From a checkpoint of a small rotation predictor.
Data: trained on pen-drawn characters of a made-up script with 800 signs, 7.1 epochs.
Rows from block 4, named by matrix and row number. Rows with one number belong to one neuron. Each number is 128 + 32 x the weight over its row's rms, rounded and kept within 0 to 255. All counts start at 0. Numbers have three digits each. After the name is the row's rms in percent of the matrix's.
# fc1: MLP up (model.blocks.4.mlp.fc1.weight, 512x128), inputs 64-127
# fc2: MLP down (model.blocks.4.mlp.fc2.weight, 128x512, transposed), outputs 64-127
fc1.400 093:160134104118149127157172158120148079149123114211101120169179099156124115130116154141101136110102170149124070127113124152185121128129187170154118181092123138114149139117189091131100141086113186
fc1.401 110:158127175174128081135107149132146085167141129155123154124169090131118093143073142109097152145156088165043063146115126163117139186139104123166094135125124144098129129153132103075108113140127128
fc1.402 101:081150065139139134135145092184092185128171151098105103143198175125110106143117164139138124136085112227123075159109169111166165121091092181158090122102150099137135169129159120148148095183179158
fc1.403 109:085107163132158141143068154052100147161171142110053108106117158106103166181139178111068100134118129142126072106134143115106081089148080141038170097146173125104125199088124073106140174134112109
fc1.404 102:105107123147108077074116103131159106133127094133131171108120106122135127105092176135139092112122132138128081164106167149137111158117113158072120143075100100061162149161117090148144139121106125
fc1.405 102:184113062124182174104102092077136169114081137121087143074159131129109150082098135146074187155105142180070136119130191179125155171135167151111175075143124057140147176104126094103129089110083056
fc1.406 093:187145051043121147157095111116160141160111054119114121123118172150127159190149078126150129154135058146160115109097098118061133126070095143177189136109165162132123090119108114119161050177120161
fc1.407 095:160103163147120107141087035115086150122149117150115126105135148114139110126136129091107107098123181117075131175122051099138094117102126178144122134078156078141097142118141106103105082143127173
fc1.408 101:090153097125146139062138081100131180175117095132103119170120108131104182135091166163115159104067166133165140105182104114146165137117115180197098146133155134153198091169118118064132170149106098
fc1.409 095:162139138074105160123062095149132098068082147112092117147115154130130154152125164092112173114113131141166133104129064099149106108158126151159113100103157146132137093156151089086118132104147095
fc1.410 097:120126173121181126100129103183126093148164106156086119199083077130182143154181138121170133135114129157094136082092123104148146101132122113065090116131160095151185138131194146078117227125190103
fc1.411 095:143129108192097100082105087126110128174145100172107132144124175137176134106131090142134104132109077152106164085120190080194091108146080096162125141091200105165140089127156084137160126106114118
fc1.412 107:110120139088165169154046128161146057105104129147117087170132095099128122154157091126113095149151103102157089122186126116114150145116113198159129098147110115150114044103147141097187035135134203
fc1.413 092:091088091191123075131136111117108150124128069172166111145112160166142119142092070094143161125080118112094153153109122102150114120102084139099109136085095144131116147139059113177146117115123107
fc1.414 098:134159128126129120179115128135072135114133172105111114167165094158150111146152124162106133150048092151113164132153116122124140125150113170054129107177140070114112128104105146151137142107184140
fc1.415 101:140092134097113203118180197087164179153134093077082154164169136115127133102155109095146059140117120181108128127168154153143149050160132116094122088068156136136118069075141098172113153170152117
fc1.416 094:133104053006129140117157125118147125147115156133091125195183134124128128121131101111123197126108143146072155119097125154091111113133174147144150127189063077140102082143096106144137105110156158
fc1.417 108:124071126111131151042180161140161162085131145157109086071144138123112072097132152153119099138115183148100151111227118101111111139115112195105156119090162117131114122156137196117142144108166141
fc1.418 103:179117113109123099129125136117114130142140124136140154170118160115139161156111110213116113146132143115160091138113144077140110108120133190138128127112036127150163103160141133148151151113128164
fc1.419 099:148161084125140195129152088139135142120090147153114197099147161130118125128097182195072148098128107197141129080089102077131126113147079162080227144151101144150116180150143146086064142128157146
fc1.420 115:085115121071075121137074077115157164151127112135122151128163158105171144160108168116150115115132166117171123154056150150125088094135137079183134128113124150090155108089123145185190169147133116
fc1.421 111:122162110173158093110137106136094162120095104137130103152079076140166159160115149130183137060156108143084128113188091114089108096167124137121139116106154105142092115115116150158118116091058120
fc1.422 099:106063110157096108139105166137123152077126115107137120086140103121069091117152148125086113130179091107079100110040172147151122093168135097129212217096148108169094106126000141115131095148121128
fc1.423 104:059118148144171138105196167146098115124104122150126115099172156168151080145109102132118187131071113160140133090147109132107150070111102155141093080152143138159071172082121134106194119151172082
fc1.424 101:108092133144143161135124073112093105105143151129116111117152211065119145078165104099139114110119096131089158162131148129161136102126160184169163202122169155137056136129152108119098125166139149
fc1.425 092:178062092066138199134155155152156134082106129159102149142114113116167126109158098119088140179128142133162178127057147077187091132156114134179134091170108164131149093164097208149148133059115119
fc1.426 100:078138108091066156146153110135084147100141081064135107127110073142132157137184146121161207116133130139094187135163173149131136116178092109198134105104174076162156118168148087088149129160187132
fc1.427 104:104118141154082102161130096135157136160130063107141112146072179142163089165114156132171120123087114116132097141082097129141114174132092123105119128124178150078106147122123104101073116130151099
fc1.428 092:164121162175143165098208165103125107114085099138153167136091142184119119112145146066072131111142128195146141090130130129131094082113102167095127132121127116134136085142110165103089130105211136
fc1.429 102:125126132180089135116129106067106081137142124084139132136151127247077158063132125095104141129123120135128122092082143125157106141144125121101158139137112146160135145092053180067103153111092138
fc1.430 103:104069128118144121137144131127154139174141147139132185113106089144161115109154145077156118128111191163088147089095143113186103153196155121137081098097150132129105072187105052127126149207149066
fc1.431 101:183176173139063131121138129109116075087137126135114140177147104052187139109104142155127118100090079120168092166140146189145141072103113086107140108113149115141143100091128059158164172121125072
fc1.432 099:180126130124181123128129114123111111171095150117141143176146168114101187181178140089187130149226105135129088127142127147132135163123145109161137138154158110169116118140173128101106125136171158
fc1.433 092:123151160108088137068127169160077108116119128110094147124124133052169119152100159127156124151133159170106115114133092070077086074168100144184145108115181086135100082126123148124105127153081229
fc1.434 111:176165131097117129142113154137116110161180145119119146217141158091119125144137111135126115090177151116144113147128086168155124135134105097162118131105100119148121223169153119165157180121151104
fc1.435 097:118092126100105132172075159114153098096092144179098116118122140122113129115166120097121130118085141124111075136137152132140076140157100089129144134138078128115097158146174173116103171162252113
fc1.436 109:125013114082109126159178201146103106151179176154161065172091116139099087153143109125139127148114127178164124133096107144167076098104155132202119156177109139166123167160108118102124120089185124
fc1.437 090:146130113155131165114132070123119102144078119111108189194107091153190086197143095115147114106102092117136119127110111144098107079160129109139080115134147049185103167154196132114093128138071084
fc1.438 096:065057104165093144103102102119092106194138104102155127114129110107145177157165109164140148112121202160143131149075174119080103184156115137141109093114166091120139233140188098100146143115171046
fc1.439 100:097078114121127156090096149092125255187116157166104147097164125154174147158102113154131130138117153169173166179111171174137099122125199099181135126163119130078163115088132163137112140118136137
fc1.440 088:112146167121055133155087118152168139168080120117142157175113119103172146141148093113156090098135125140122158121118121080128112188120139160112095156155091199125134176147130142189147071112073143
fc1.441 100:085105161160111069159115102126111149164108116180050104094172146120120143138140160133160160094084150158157101061041112101083146121097123131088198158158110174159123079127119133073121145104158108
fc1.442 100:151125160125135117118096173110159150132137124120196134095121111166126132107189116108194147145118185148135100131091107126069087130113205104160156148123179146143160174104137174069142184207144127
fc1.443 093:108121160161102107073127136088129166121081187095122097150121113160101109120140098169103114164106164171125151087134119208106213161192125128137091190182079150145123146130077112074153091154095090
fc1.444 092:132117101158074136101137046111112125152128065154077151099169109127136037087114140154154108108103144082162109137181160124059177106102105081111188136180123163148139171130115199122144129177093132
fc1.445 102:125121187077129139110117198115136098115101069123071107176112116095111106157144106152110148159162130075096142124213073171079129128096141162078142118127149145097127115150128107199198185155117128
fc1.446 100:115122187067129134155163075084143150119091127114070182123094058195143145079133141139156123158127137157090115118124123145107145153155141210145101117122134065143087170206156110137123130126121159
fc1.447 112:143082097091138122162164162210159111108071193073104164139147083110126171168151135109132152092098067120171112118154130180101132145172113168128156150150063093186150112138088127167076205097140106
fc1.448 098:094135129094125188156132130162141109121134181104104134079132132148103160107086116149133119195082179189142119158159141136137075089128153147067122109081152074173164091131115096098125094101033097
fc1.449 100:100096122137079090189151136117137119124127151098140185185164080155072140156143128113125144145174124149119135098151131179136112135092081083067143152112113068141141093132120110090109087130139122
fc1.450 093:207153076135183122122106134105145067148099138134141115105140157083079102072145097077120138077121113098111070179103179103058129090143121159145104150154085144143188144127123108104165169139096107
fc1.451 098:091110161099132184175107125113138095122122146112166191143151085191105128119115137092134153096117084086136092160161139068121135111093176154168129106103089176088136203128142124075143108138155120
fc1.452 096:110161133123108088164200165133146125215107069193140101108130112092140130075207125081096169110069156059108110175109082133115101058144143152120115097120104114126127080138144204064116140100134138
fc1.453 109:153113098084117115121178151100118156130089114101117116085163134070183140143121167182141107110079084128124120151191104142152157154148088104112049129118168120110149117142171198125147130069111149
fc1.454 109:119120146122085159113154143110093089092146144189139114105109065154096092099110103129120110112051149127119066146159079162138106154088098132105115092107188130140157077113123107143159141147133123
fc1.455 102:106143120103138148139135138075182179085147069111090126103124108105078093131131166098084136132110080155073126126109099080130174122189087101130116088144126133129159157086104081095095131113085153
fc1.456 093:088087182180165152161111093094148162098102093109125181131080128167173155102091104074106092127137146111126122112166107124126140129129210124174205117167138106112082123149117161119144154144163144
fc1.457 093:174121152105111171074143124194115134141127124197176175097184194122097100162147127173142150068129100147109125112092151086120155077079147151167164132166101124111113138145167111133101089105144185
fc1.458 095:123054109122125077105138177137213126113129131140132169164145135110165073088173128153141060119128181126160123088129136164127092162189121138153100120083129128099107143154174107099127179115181170
fc1.459 095:138234108102078098140147111087063146095119151079122129167147088142132158147170188142127137137169164100114094175067138143108066114103172149201072123160154068120134119132089146114098124131129109
fc1.460 097:169153143141137139143108144114135090106107153151065124146151136149081124152095139110143112134112142063216112101101100165185142075115209201129121157061170073158154140110069124134142143086099097
fc1.461 108:127132191110131112172153135063142124097107130169118174126115157134169129106138088152207109140158093150135124123089091087151153193089108141098154128071142168098089163116084159097071191120154132
fc1.462 092:103121180129058088166106131093103077096156114107195113154154069205135139133165164086102068136140106141178125110095132110170159173150111118089155145190121137139129130161146099123139107093118105
fc1.463 103:128044143110094102156098127193158118092169090093115124088104123171116140097087193128131091130115133156165098134115180105113160139114119073131112164147061148077094118097116100103173139088105130
fc1.464 097:135148103146058075077119157097086117154130123153127133160100125180140107145117136071106071125128144109108093118105108086113109170094158180128136055074126126156139215110108108125194129136162138
fc1.465 093:095189072081076110146182146143117115132090158142067105104131126123072103181134118150126172166102131142186156088167181119128136094159111138098069120158113118122109097162130120122083070178078116
fc1.466 098:062168126081107092069135117168175094127106136149105102141139114123101155171082115140119146120125089154106090121118151188148177112139126146096185190188162125118141232104154098117125158114114088
fc1.467 097:132144142111183172115156125207152094097067169055182165169102111177153158105142167115130109121180118119147103095129115124118104140153188174147104151118118142154220102118144080174116128098171138
fc1.468 112:155091127180107131164092143152132132080108128195152162097144071114108111087096108106127142166061080143110086155136081133167115115130135143122132135118247081104079090164111095112092123127136103
fc1.469 107:056138126143102099135115132131122072153108120119209108089113129121109174107105138138124072113159167103077174147171134124112091089168089133142201117142075137104159148127135136112171111091166159
fc1.470 102:104133158205139162055153087100076099163183150145134116153124139118146153151100167171091162099152128137145121127152074119114147130088221157130124141177150128145093151155176140078139110140078167
fc1.471 098:136178155108125202130104147148115148148087120069117121163146102171184111092106143137088166123196095171072197151124129142070107129217112108119159176151097112098112178130115092124115166131088196
fc1.472 095:100152158167128150076125160099169071127068143070076186108111185105134111134097121142113184101086150079166107140116139166178115128204162103144072186193072141144108116129114162201120115071173122
fc1.473 089:032145139045144188167117155128120104118156069105153086123126128132118113162145116072095084080122167125148072135125133120100123099134147168202063120128030127081185115117104149119092129146154099
fc1.474 108:097117149107165152080106159143171086141098156154150090121155121125110136140123157093119138157115129165102071105073163121108103140092091130112097130103042144092131126143159093096120076203071147
fc1.475 102:171137121163128180138105183171158095149104166133131166086184190149148139142136118091081146129084098099169078031141095166086117172119147084172090153094112150128150128140180104186069119079106169
fc1.476 091:112111131137185089086156189113159122111136124200170135150147097142122107103156112080119131153130171160173133167104188083132142116166121121093159142124182158134202132197140110149074181103134053
fc1.477 097:157206146141125134140125173062133086106062153155138124108180107168098174147131112141177093131105129128156136123080108145105133152093102139049067085065109087162154145189139144122163165108131101
fc1.478 097:091105130135101085139128146135168192151120136121136169166133141122183117064125166111085120095124150125046117143103173086199185146160092098151132132163148166118177109129044179176127101094134111
fc1.479 104:087120137144138202167121159093109164152130102153122141153112127175055109109124091099120130080154080046140120094090102114134124162119179147129208100054129096161071105154057108055148157109091143
fc1.480 096:087092166146130142126134166102098156191165141120115086144084113089103090215157121109154092094135160141090107093144153175139164168123118139138140148183091167162102061094140084100117114132128109
fc1.481 115:185099190153109122116136143120130114099113148164117101052127194070136189103186086134134173122096097169139160052128075114109129137120114119091180068094126141133121131122100075125066119148115128
fc1.482 103:089112159099094151151168147107111188089185077090150115188127096151120086085127091158193147081144105085150147165150115078153084125126090132155102168156183107113133135075071116087126128106200115
fc1.483 105:151121191113126102125123165147124104113133128114154016110158143118143054125161113176085113123133163097093175117127145188094102130159114106157073144154155078084115164101146130123126157083178134
fc1.484 102:051140147096105076068153107127190094191127129103083157158094144119171159192146145126115125155099111161176073131127146126184135175147154162144171114083173105131119131112150078111185155112133139
fc1.485 101:073103109151109136106140155040137151147152100167096155118090181152183079192157116179123090169106127187124073162160126098145159111125109096142162146135102133153099118054105091151129134091120108
fc1.486 096:061138056152144084089153151158106092146144125144133124159166087077103075174109090117115152098165068159179115098121140090129102113159118155124171116132155094102099089138077103131095146093095106
fc1.487 089:101136155147118188180126160128137060138065131148081139170169087152083105108187167161179168127131137111157070137086153112118094163082140106096069132150148162139114116077135142138186130153167162
fc1.488 090:060128100106131172073141128139112099087082172124124172125112134141116110118146113100154125069182132153056149187133138156124144158095089064159157161143047063120068156135162116175119126201144089
fc1.489 102:109104143099108088171111147145179111213128121219123154126133115115144087163137173069098129092102117162190118098068074092116113158141091104157164133033141112148122113125148132132105090149088128
fc1.490 096:118145127132158115070170145108180061112135156154124133181211117120103106120150167127126094091189146103143132105162130095135061114127124132099128160109081120104140151114119083120130160197156101
fc1.491 099:179118136107133201053166189168087161137068172177106121156111161152124165115085146141117134144053080117130128101208138155098137168069097166128131080103134070104127098190076053096162139119104076
fc1.492 104:136120139097139117120141165120146132053096099164079152132111151152123128069168195166155119119110144138107107119136112170169137111123209064112174095171034132203073141089155143070142113082164098
fc1.493 100:105138103117165111169112118153112153112119097105154153173136148102130113119085217168115123114161103152130074103107161122118166191188184129127158111107151131145159107125174087016125092115144061
fc1.494 096:116120182126119163108130131131102156165046106123137087072087138138164153112126137125174144166116096121125088078109114093134208162173170145158140093138085137147141076116131100174114130106160126
fc1.495 093:161112103121140198140089148108114107136136085154117106098127113151147188109053137096134058138091126171129211092149154158125105146165108053050125130141112170190108122130134095106163160125131183
fc1.496 096:154121120109043095079089086139135134175073111165121064088106167100176204127064163146166180172068123121193157168102131101156125148122101170183125140122104180124178130107098156086122129140102169
fc1.497 097:166106136144107093120169054157119151090169165126131139153136124152136152192122124131139084140063117150139125103118152145111119188052135166169137188190040144122122115178103099145124122161078136
fc2.400 105:117129128134122113106168110083136150101154137089133154142146132125188124058100181124172126130119094114095107131101194183142160114189168120137116171042066123121113132136141063093113112131142095
fc2.401 096:160086073134127134117074125152125142134136106129170065189089110113152062103117138099097082146132097179104148179202092088106147129082160089114091114159092115125121103152123099177176158147136167
fc2.402 095:099146173090140089081048071154104123133136094057089178119152111071119212133105190127127101122173127101156103130121110136142096109106115133125163123190132082088094078117095123087165122166117171
fc2.403 100:127196136103118159134057107116106154113191166126138099201112135094087130095119082127141144052165058060171133119108119157106110114097151158099109138151105094149143109185107141146110107095128161
fc2.404 102:169190133210131108141084093114062128118127148143094111131172109130124133070088151143108169161127062101143126108162115114124127209138127128148126107154131086097161110132123149120180084122127190
fc2.405 100:065116145197146104107104054092120091138140078145187138080175136077143121158119118093193085074089157166147166131107191124162201140173072187113105109161109130163113097151152181129177151163137122
fc2.406 096:105126126172172115185091139139172139137127161130084178094195137135173110152118094159146148101114130147096073091088069142152090092118140164081159149127132121133149167119173143188154141094169133
fc2.407 098:185158163077161147189125106110097123127087140140113123140092167066138091124143098135099166117165137163131107109052140171141167106055155156142102157137191097120099181138150127138139133138137132
fc2.408 092:110129173171123104103124136182105149125189132173114091126179138196091118126081130152122197089194097152128125093124173105077124164144131092165166135155139076144153081112106070114125072115089073
fc2.409 098:084120143145133138144131094141161140125155081099108115162136097148106143108139189118118137183143096089161156047128071088132123104134138101154069093143104103063124167170120136087157084155159158
fc2.410 098:135103108096135172129148086142169145137084122157068146107128110156056138129166228182111151180104199161148098179113094118145103109116126146113111068116165081105111066169152166142077146134143110
fc2.411 115:112120129077128088103129114085134144152119117171142042078119088057130150153149135168129056112136064089121077148133156126152137135112130098139084130141096124118111127114141150139157161116063142
fc2.412 101:152089148126133122048170140174090143093139115109095085117101095140179158189055098151164115151178088128108152116116119118164129084104128087105123154121124187097168159122151155114069138129094086
fc2.413 093:116131128142153171114130067142134134093163152135104141136117164168195128085107107098154193169130194132139091139175086104119171173157118080121162129189140190187101167157126114125100122133159131
fc2.414 108:154159135108121156118165160112148103142171052117136120128074158087124128120133155117186169133161129089144152105129157148076112077176124093104074223175132168150129097163144160095115166110103119
fc2.415 101:092150103126116141150158139125106144147152100148079116151124111162124213167118155122094145101078127118128074198138105130049139116144166178120098206109107129129136175146132162091075135157120129
fc2.416 101:130179109111137106200139153169077134093107141125120069084133081171107135112173138111098108108115196180155187148121086164114181115189114117098092186157141146092119168145120112154160109085124055
fc2.417 100:106144127070122092153117111170163144167165184147195135096158075117146170134120129102104114132084107086097151131156212133132114107120098074058134097163106185118120199129115107093110105079107152
fc2.418 104:194164079163103122105096160148099067145114110101151127164088103170115147106133086143126133122145190116144170177138118095091102116140145158081123151163168155117107115154169092148170126173154109
fc2.419 096:177180137168100091121127178174137124160125154102127111158162106150137114092165093121191047149105099106139149087176168106080147077169105160150137116154129199106159107142129117174177122115102092
fc2.420 104:135209130117118066173201134118144137130131147127124076142139088092164141177151155142143111114107139074158067088134146125142106101121184181181134118149102179119103123130170108096136129133079159
fc2.421 104:092123079125101150157101130108131173102065153096119145057092113130160135111081135171120165193088125112138080164180162096161137143128114113121157140093117179137177095157143153092165181132178110
fc2.422 097:116177120129128144102121121130098145155137187130110119112142064061107144122130091167135187051137104135134141202112116148113142135187133151089130135089129109142188104107143135084071099154131145
fc2.423 090:140166094094089162123148098118156074094104129093137122099127167110041114162081130128065144160159097131168094120084147117174124121136155126064116129134162107175099072106114125164095140132109116
fc2.424 110:155137148147097117159122190143142161084135084157075096131125097118142131113107205091180135134117092133134119093103164198171134071137129118109096118099144108138109171105106131136177160062083110
fc2.425 090:115135136163119159087162094117137034083137098186109138163118171143147179092108110143108080099170101117176149067175109141157120132095102146152085149096105103126190100176146089127147130123175125
fc2.426 108:162150093121118090115137138112159129091117124116136133131159132166121149163124112146121135162113097115097076113125095099137130121158192196164104101124139120092168105166112086119120127093142171
fc2.427 109:116140111129123123098170132098172134080117103165091146151097116116169081154115150117114110122122163125101168103104142098062182158106146131153156170142129100152153112104130118141111090146108097
fc2.428 096:086114148111108168105108141104148158161140135105145114103090146084106144049117155141128074130147157174138094134138078090089112136087142163116188128203109162091131069164178073161123116079051094
fc2.429 092:129139148152102097150141053074156149129150174176105124136151090130117124087175066189129141162100140150070122095127139095107165149121133168160074096157078150087041158155181171097135121122073126
fc2.430 096:133151148143129091174098150094149121093149132126141152163130138129069174103074096082132124175156138161132083184126102140121113112126127104160130105115067078051103115164162171089186197144158131
fc2.431 102:179144101148105089135139100175111083126133101169141147140119136185061108148074176131141085150137082076141075115084150171155119081054124170133167101139107092132165121147137187122110094136137196
fc2.432 089:129110136108110165130128083155107191169097067154132161156180132085115099090117162112123165153100099140142141107163054097158120143065139120116205127132146123075063135105111148159119088135142052
fc2.433 106:163102140098111169147111099142102143152090064161096142178127084133167146149106110160148116146071143116180163117087117149160219098080119083111135218138152102100171106112164134127102064110152080
fc2.434 110:133118133086112104190111133188138137199165135113168167100149088119134129157099154085161089123167127136100174126169083167142143165104112152088154095127147124184133119113130080085165102087193170
fc2.435 104:174214153134130160096171097119173161122074110136138143177170130139135064124114157104104185178142129152068091182122096161086124084155149152142152143122139147153087105211115139096123111124158146
fc2.436 094:143136113136118138164220146176107120153076183151132104055111088067150119158107163128137086107106096161089151139165056084103070136175169062190091150139110176120124082179149126121152135100118177
fc2.437 092:168123175140121115173093161083143145150128138096149139118119084154117095094155167145170100161116139098111144153107088178121126052101102135156143126078138135063099118083100103158128079104085143
fc2.438 100:131134124112159133135129111087078061157158119117072136123154171118167099084141130148131138122128141142123120142123165060170116129098112113114114147146111105129143172215135098110145106186032074
fc2.439 106:141105144114118109160081121122162143133112123083102127111143153170209134129093110160031127161137152135157126081108095158191181127153103201058119134140157114162108133139089124139080134116116129
fc2.440 091:157113133102134147173111160137125124131156076115110137103093149157181114119116135090128144138074096147140180138113161129117173142121119116184096115152154176150130161160175135093144162195178109
fc2.441 094:150118152150128111146111092125173110117129083157139098110097138157140053199100118100113107125151170176088102156140127120134099111122141107099111148149068143094128060153055214132128112151161139
fc2.442 102:129074137152078164138088133101111173101153107124133052179142149163091088118117102104100137139112120151158127150114100206086093156116152121156110106105169121121111151121136102135118151145147164
fc2.443 100:087129069139080144126162159107119082152153094091161162152214135109158132088171192116077106175109114176117041131184139117145107166118149140185125140185164137163125142093132162120161156107176125
fc2.444 103:133123164195139118111112112089157156076187146131135168121096094147074134054102132084140110127166117164079088125143135123060132101120168177168135135172121104147079093122133125125179078159136133
fc2.445 099:106164140146157134132105171180121153152122083147144115068212179066157148078117166089154142155171140154160144109168113143099091085168113191095130133110148079097155137106142109102134134097192126
fc2.446 100:125121151114145138093166111088172112072169124165098139120135138102122176115051080094147164158172136158142120139121148103132118076100175182161155085137145188150113065127152144047111124119090154
fc2.447 095:165138099162137199184139096118103173141096133162124136150083169118173080048112188089143087088140120155106153104094122061134145120082149097158156097131109119135135065138139136116131134109098133
fc2.448 101:105166131119103152139185093137093147148166150132157111130117162144169105213079156114168094152198104142141099157101151112197115103092142060130063127157158114118091157135151116153131116139176142
fc2.449 101:134115144078113127102091113098125109092106151135070125151108144120137078109176096091136115145176092152052062130135142106152141086124139115088162105107104138073088112115142161152066118160126107
fc2.450 090:126123129121177144081136139193087151088111116164183100142077168122178130082107107098100060144143147121169100160092145136172144130156124068104110150190139088081108138152093106056129130144122165
fc2.451 098:158161117139106110108103189237180131120107164154136098176106174083131102134185117127124174065108136128133132160108137138180161095182123167152160116196136112176117153112098135125129133061173146
fc2.452 087:109131146134135111072185111203097177140112142154116157130138097160039135075127146084105162055103186136111112130118149117133143160114145163099116131143138175162149102148141209156128118135084144
fc2.453 108:120111143165132110164136133137092165127085111144155138080164125095146112072168119113055188151135171114087136109112164053125134137196102128164093117103134113110093134120077095150069109128065124
fc2.454 095:059130187151096115149100063108123089171054161158119167173135184139184135087084090133138102170137119080130126144090027106139124118155120140109118181145151124102097118162108148106166119135118139
fc2.455 096:112147120089140126098148143094154111116143166110101125170102092141179175101123111081123111126136171151080125105066135137101137156132125117154126172091141145151194104164136107091144053115153131
fc2.456 099:150128148114155135106110087096215115135105111113151058108124147178163156125111185135153102140116142095181082207117180078106171117126112117100165138092159104163139103197122152132128125083145130
fc2.457 103:128115145162134121118102151166094130138123161018113125109144136107154076165125096159198135148120128175138197070139118165105084118172090108135114123113168144103094105136123096071132140145140124
fc2.458 098:134111160148119124093058109146154165103162104090169114089149146136170172130137138178105171123130119104198054152151093099110074093130133103200092152107160101055156112095124176159149120138118107
fc2.459 102:149077118143088100138112182144142123112081121075160114111155135168112107118151116147096081110105162121162096124133163094170106135161109168112168074133146151157061186105123120168110170116152108
fc2.460 090:152161154099124136078139184126111151082179125203158092056118091164121113106138163134105139140100124068101144075135050099131119146105114091125161107169109089138157098131138089069091105160101123
fc2.461 094:106124127084127166125162146133095171104105148145187124139148111167213128107113088106133123163119074152162094127075104141110172106110083095163128117122124128145111107145132091125108130159078104
fc2.462 093:088122104099117108107106132133127110118168157138146118171193222103096097178167097133146196147113137100192073089189101103167117127089111164095158157135159136114138175115104132151164167130120117
fc2.463 104:129142075135161168163139147161091164136108155137106136108102165135118156198077154153089101180174079132123084086123077107180069166148160145126116092135200122083118172113127137130130132197152121
fc2.464 095:105168137095129150109078152129194142123124104137129126182138101149129082129129143161131136150138108161178170124095135137160139167117175113124133124182092080088141157080133098055166125133100125
fc2.465 102:121161168124094097193124131171149157095132107118129139161152148107093121147103111112155196174085088140068084103191142161107183100130053140147113208058085130105142083173137078093168069105147106
fc2.466 103:080142106169147093147075112138172130161138087124149182138141129124120092179105118135119134150129176170143102109129073159115072105116130124149161136102122105142139141134142071105113172132118188
fc2.467 106:119193112186144129111187147135135150121174174089113079138114124133103152141140134116167105141074096134206167111112130114133138141108139143083095088106139163143161085149141185116115175076165156
fc2.468 099:137149103105165132105094139126133146167115091133132110146044137127008155141137188150150118101104157161179122153097105128102034102111091153127170136136133177154139107162144081164181136139184062
fc2.469 097:113153156130130129097159153091172074117163159109122086166117097127122124124103121196103237144116142129065112159151125072107087161121165174044092086101096127146132186122132082172131130130154127
fc2.470 090:094136184092136124131113109095093065162123100120107124098193138124118085104083080108134189146097069148137048138117140109168070156157129095142142173122086140152142100147114180076129130115152107
fc2.471 097:138146105127145164130117114144157084074117139158128147142116061098135080187101164153092147026087141145223142116096098092120127095121139122156123118166131148113135129158156109192152193171127080
fc2.472 098:116126098103101115177118121158237161119080139129178107128175183127174097107136153089155134129128128146129169058138102159155113131104109095126114067086145190132076093092139128188207120158155154
fc2.473 105:152153124174106108138087187118150170082099151145167122099110149117059145163140119053146145097107088182094151136059085161193115177113098161111161126202143131146174088163102136170084159187080142
fc2.474 091:148108200172184104201096136124117123141136123125159133072060070153097146080126152169103185106161093113173164125148124126217150143144149094178141095063157147155101159127120128121108150186116131
fc2.475 104:112116151151183163095173135123154189110171162117138198169081101157144127105093124133157130079177107137136144179102168102087114102123143169138191070091192111104122169141115127126075104156124130
fc2.476 103:130119086169090103073176140050150136164112128115145139107110119102117084158094170109076157144118155141051083108170091074073170109093147101107101129096105093147103112137134143165098146135131093
fc2.477 108:189158098180127141129108159141069170098083139136084113093199106135176115103159144129085080095072139112144130161116129129135176096132134104160114096102069105113118098100131119160132107146096154
fc2.478 092:159084113166102152128119191167119121120123193153118154089055107074138102064148045057142143131156208141103125125153125159078099142144183098094123098140117126159142137121166136166158159119144142
fc2.479 098:136105153104100134160156129119133187192105120168148099111129069083127089114165132108130161111148148181171138129123121115153071115100142124112073186141158125118154124061087082102156118137152045
fc2.480 109:176104123142120137181160155171119134078153156166102101147101101095149103151188056146121176112134117160127140146154150131124121115125184113101158122104141131132147124179074178117100175079082095
fc2.481 105:110118124094120109143146137141138179143093122096097141216110077148130134132131076121119154190119117198149147164113203173175092144144157092106095074197112140128132134137144133134167076084182175
fc2.482 097:157108158089109108191111164136124110123068105122099156137102129090121132141131153155175148132120118111122167085109131138047139146116182146090125118107152094097084094158111110146124145134157093
fc2.483 096:108144155104112140121078134113125125141142112136120141182107111067134124077130115089100146124121101206155164058105104115125151132170147159064092100122151120162187119091158159097135156156145071
fc2.484 099:080174081100176133137123184163157100082134095178114072139069111164178131151142098111109128142099129084129119134149182128119127121199137144132172150123157206091126117144097184048124084130115174
fc2.485 104:108114129126068092108146073109108113156060124120109185150153129180077157105073121115087136125098145122132186133080121184072114082110152129164189148090153063130099106148178180147146065112168099
fc2.486 096:132166150103151112173120100172146122140091046065094075127103170132176135111163120095083127157121097103118137162075072134151156139123092191120103118107095097089127124136157128116057129149078080
fc2.487 111:115116133111100167147086089123072137106111078136158070091167153117118158119088036103149129127126133084112166147098112122128145121164148144126129163091119109151092136098183158117152064126114193
fc2.488 103:136075109086152115121163155110202081092143129105160099088092129120055111109107149149064119123139143103173117082132098130138085066070140162176084175109155152136120130131136171116086167118141083
fc2.489 087:116148099085144163114122078138168153127092164141170072215169106088133066145100106119177153096131139117127126110100102125118152067136200140079128099170133103138185101102120115119141126089086120
fc2.490 101:096169099120126116143159183134182089120120118154132080156142125112113156098191150105097114118111145080122092113056072123105164166155064143071117166154150082108111152156143115128095095093142137
fc2.491 105:062086143164123160168166126126155158189126081124160165125116179144093109103162159109099170168168075173222093124135151121131119147116154117126157194115167109114107143128151117094159145137139127
fc2.492 094:125143147136104141089191112147093154098137144156141164116132087129141131120122120100133095113103165166095133135054135194100177167163179163124088086168125061089067093097064174062096154125141128
fc2.493 103:059138090118166176119148072138096109171098094090082128123112119110086124090073094126121110133112166055146147195156084145138167138142077180178142163103171121139170116159120073155134136074086122
fc2.494 104:119067134137168082097132126175129172093099087097126126120131054086158089103132138115119123144116093191118143105122145145118102161081099101138116141123118133113144115121204108110121076080137070
fc2.495 107:126105097095172127124118117165119178116146121164133101096111130098152093180143112156119160160132125131089150101123098140174104151165136132175139185116115170079138184148156135118159095148105145
fc2.496 102:121155062107161117166173157124120087176153081177115137140089118199164056162105161113137093109137081130106128185133092124147124092096148130133093090123137107115047134163135146061069122173136099
fc2.497 091:180102161102120125119148099133130102109144190165133146140194133099095076092099143152148095073111145180085232129124130082115054092153144160128143104135056131104098156143136171093113146152121126